config.toml
train_examples = 39062
encoder_kernel_size = 3
latent_channels = 16
init = "torch_default"
batch_size = 32
final_lr_fraction = 0.1
warmup_steps = 150
Rows from block 5 of the encoder of a small spectrogram autoencoder, named by matrix and row number. Rows with one number belong to one channel. Each number is 128 + 32 x the weight over its row's rms, rounded and kept within 0 to 255. All counts start at 0. Numbers have three digits each.
After each channel's rows are labels from the 100 clips, of 14976, where the channel reaches its highest value: "responds to" is what is common among them. Only what is clearly more common there than usual is listed. The data: phrases spoken by 400 fixed synthetic voices. In brackets: how many of the 100.
# convs0: first 3x3 conv, stride 2 (encoder.blocks.5.convs.0.weight, 112x64x3x3, standardized in use, each kernel summed), inputs 0-63
# convs1: second 3x3 conv (encoder.blocks.5.convs.1.weight, 112x112x3x3, standardized in use, transposed, each kernel summed), outputs 0-55

convs0.40:113139092133135172166125161165148125112126100131114124164157098164100117121126118131063149097073083218134067067114087164136126115192177137071127192145143117118131091134094146137102163136168127
convs1.40:059120175099115151084136133151127175066089113093132150099152126180149156139164194142122111130164123123098155178150148081120162119101073117106124131143160140114106183136
responds to: high voice (71)

convs0.85:171050068157191151156135151108100071135128102123175112083102077122091114149110178120096129121133155135146065118135099148125195124131130115106110178107123091140134140201154170125095088145159138
convs1.85:096102097127134150149137147138119123106136124170105098118151149165132172138164170170047084124087101099125146138146138066159105095118151154109169144164187154107136095135
responds to: high voice (74); thin (high-pass) (37)

convs0.98:123142158110082135114147144125171135126161117064099106060120145120214075093105119181135131149106157180093154155114163127133142064138166138140133141076113138114176138135084076162132147170107069
convs1.98:120162165102118059128167121148126145145155137164174129129111112151133097135107134108170173073109154136169059099089114127075144094187110076089037146103110161145150110098
responds to: child-like voice (45); mains hum (33)

convs0.60:144100082103172117148127158106112059124173150134099139072087124083139119104143163163104101116138137104139128092184148089191163191111151158149147135106148113148094127169101145097173058057126107
convs1.60:179114093196155144198117180093176107140170101181100101159092141108125131157165133141099097099066105120129127096103157105121111126140147123157192106111178121121176061155
responds to: child-like voice (68); wide pitch range (55)

convs0.37:125138129117132107137095147141125114104120085188144133144154115111182120065145100133126092146143163136086104173142123118142138085107119140053021197129171132176130139106153150172131131130058172
convs1.37:134114066127145193084112119112153129155155110103131116147149197109139132086132087150121127171143110145096157150085149115134114144163235165183103105138148109131111094163
responds to: clipping (29)

convs0.93:161082062155152151130133180125123077146121146166132059156129046125134140119131141159104116097096148146182072112127096109130107123113123131129163175131169085207142125099142116111093056129154159
convs1.93:100119121063151159124167157151094093104098176124131101073122097148088155131127155179124139106103113114126155168074139082181063148127123116104105158178182110129124148124
responds to: high voice (84)

convs0.74:135158135170113092178140137133073130135162157095154130124191156093097112144182070085165152147168091175076115081126139155115148154153164120113071143096126122097093119143064147108181110178117088
convs1.74:169117138135126121075108083158164177114126056118069138136202161119119075129139148127129082130107116148162123117140155067070129077115169125110169103130147193087090168177
responds to: mains hum (34)

convs0.101:172094179128121125162125092059113114119151178118094133069110176098151142134170078120147081147105135101111111190138143157093073172114112126160121100068090159114090075181118096174110146136127139
convs1.101:092158072184134109150122111102100090144136107159140226156160187153129125137161152084068101200089096189098120135190083145103134135108064153157159102124076170136102097116
responds to: mains hum (100)

convs0.50:110108083135135123176170153147111137141198177117126148147118090055131145127160139130122111114175132134144095052081113136134130091203113140140133134111113140127061100069164109196098102123125186
convs1.50:181101160100093133114120145123163151097092151103076104173145173098101078116085106147130099100141132120155174108095124155133092102162189161153117144184124108126130174154
responds to: mains hum (54); child-like voice (50)

convs0.87:187129065147097181124181160139125127138115096105121134147102116063195152166166112137123082153125182103190135114066145121155201150103141129123082119113133131088153082115075139124110150112153101
convs1.87:138142134115096122154161130135125208089160169184137104148074078154105105120095127167093100125143110101140097104076098144161099142159127107113128178132168120150192108116
responds to: high voice (56)

convs0.111:118154126113122159200114143132136165128110142125133126137191169105156141090163070138176052112142151089138109119097091139160138100116056151128053161141175163118093098085121157177088146098101141
convs1.111:164169104105119100130106131076079132169137125091186152171114141155153134133166148108102141167162156112090156160153073199146125184119172127188059082138097120150137149080
responds to: child-like voice (61)

convs0.22:148117098122187110138130112150104074139128173136160112127120137132141116107129127147063119112190118109170141100112204081112095184098178179151160163066162079157160075133106135151174097113118089
convs1.22:159098147157115156102058132109204136071143127176093094137097111120172096155131120145144114090078102114184107056182178118096095088128116166125145105091180157108124107115
responds to: mains hum (82)

convs0.82:167151102168096080143128206224131135151124149137129117114185156166090110168188126078087150147106126090094110085100107160110117095091151059106147165140182115129123136161109125151131121126128123
convs1.82:130165163108125152078148088103113112118151082115124128129216104185146115155170177092185156093153147136143131124071119096099184128082109080098166120128149161045105161117
responds to: mains hum (32)

convs0.109:127092078153141101194155149151132147095159087098132138146130084143146130113129127151088144089143114111111090097100101164199162153150109184120093129178226103149134124146090159132079127060144108
convs1.109:108132138120161171142095178109136125126144131117164109119099109136142187118142083163170158133147152089120130152088151128171110166117143114135180127091170082143143117122
responds to: high voice (80)

convs0.102:113173127125113113125105102106180158111084115089088186105098190151162127110114099128140089156118125109196098168172059110102114173145174145095141141197124110128116111068095090120160168152141158
convs1.102:110106118109114105107135110179120124129128129141153165117138142107101077081109082129179124167182162125151089137114085168118141118142185104122168171156135097189107106095
responds to: child-like voice (53)

convs0.94:137081097171169073138143136134138184129151118102077126093144169137123127126161139125135076111137151142105093058147088140160066047102104152106115180168187146171120073113123148159131153100160130
convs1.94:119116142109108147108152114117094102103080159056146139118151136139136142113146189134113152119196145111125187139112096144146151169125143111147127138159133122130119187118
responds to: clipping (27)

convs0.46:086094147090156111177149161117105120166170113116099130138094090106078142115088143104123107092122153137147058147155167125142108074169085181145171109143174140130110126096173091212132111079103171
convs1.46:206134164105139180124116144120152101146153159120154099153101139105129152111066090131153185110149157119123166098053102168169087137118146129150131122170128087183104140088
responds to: mains hum (80)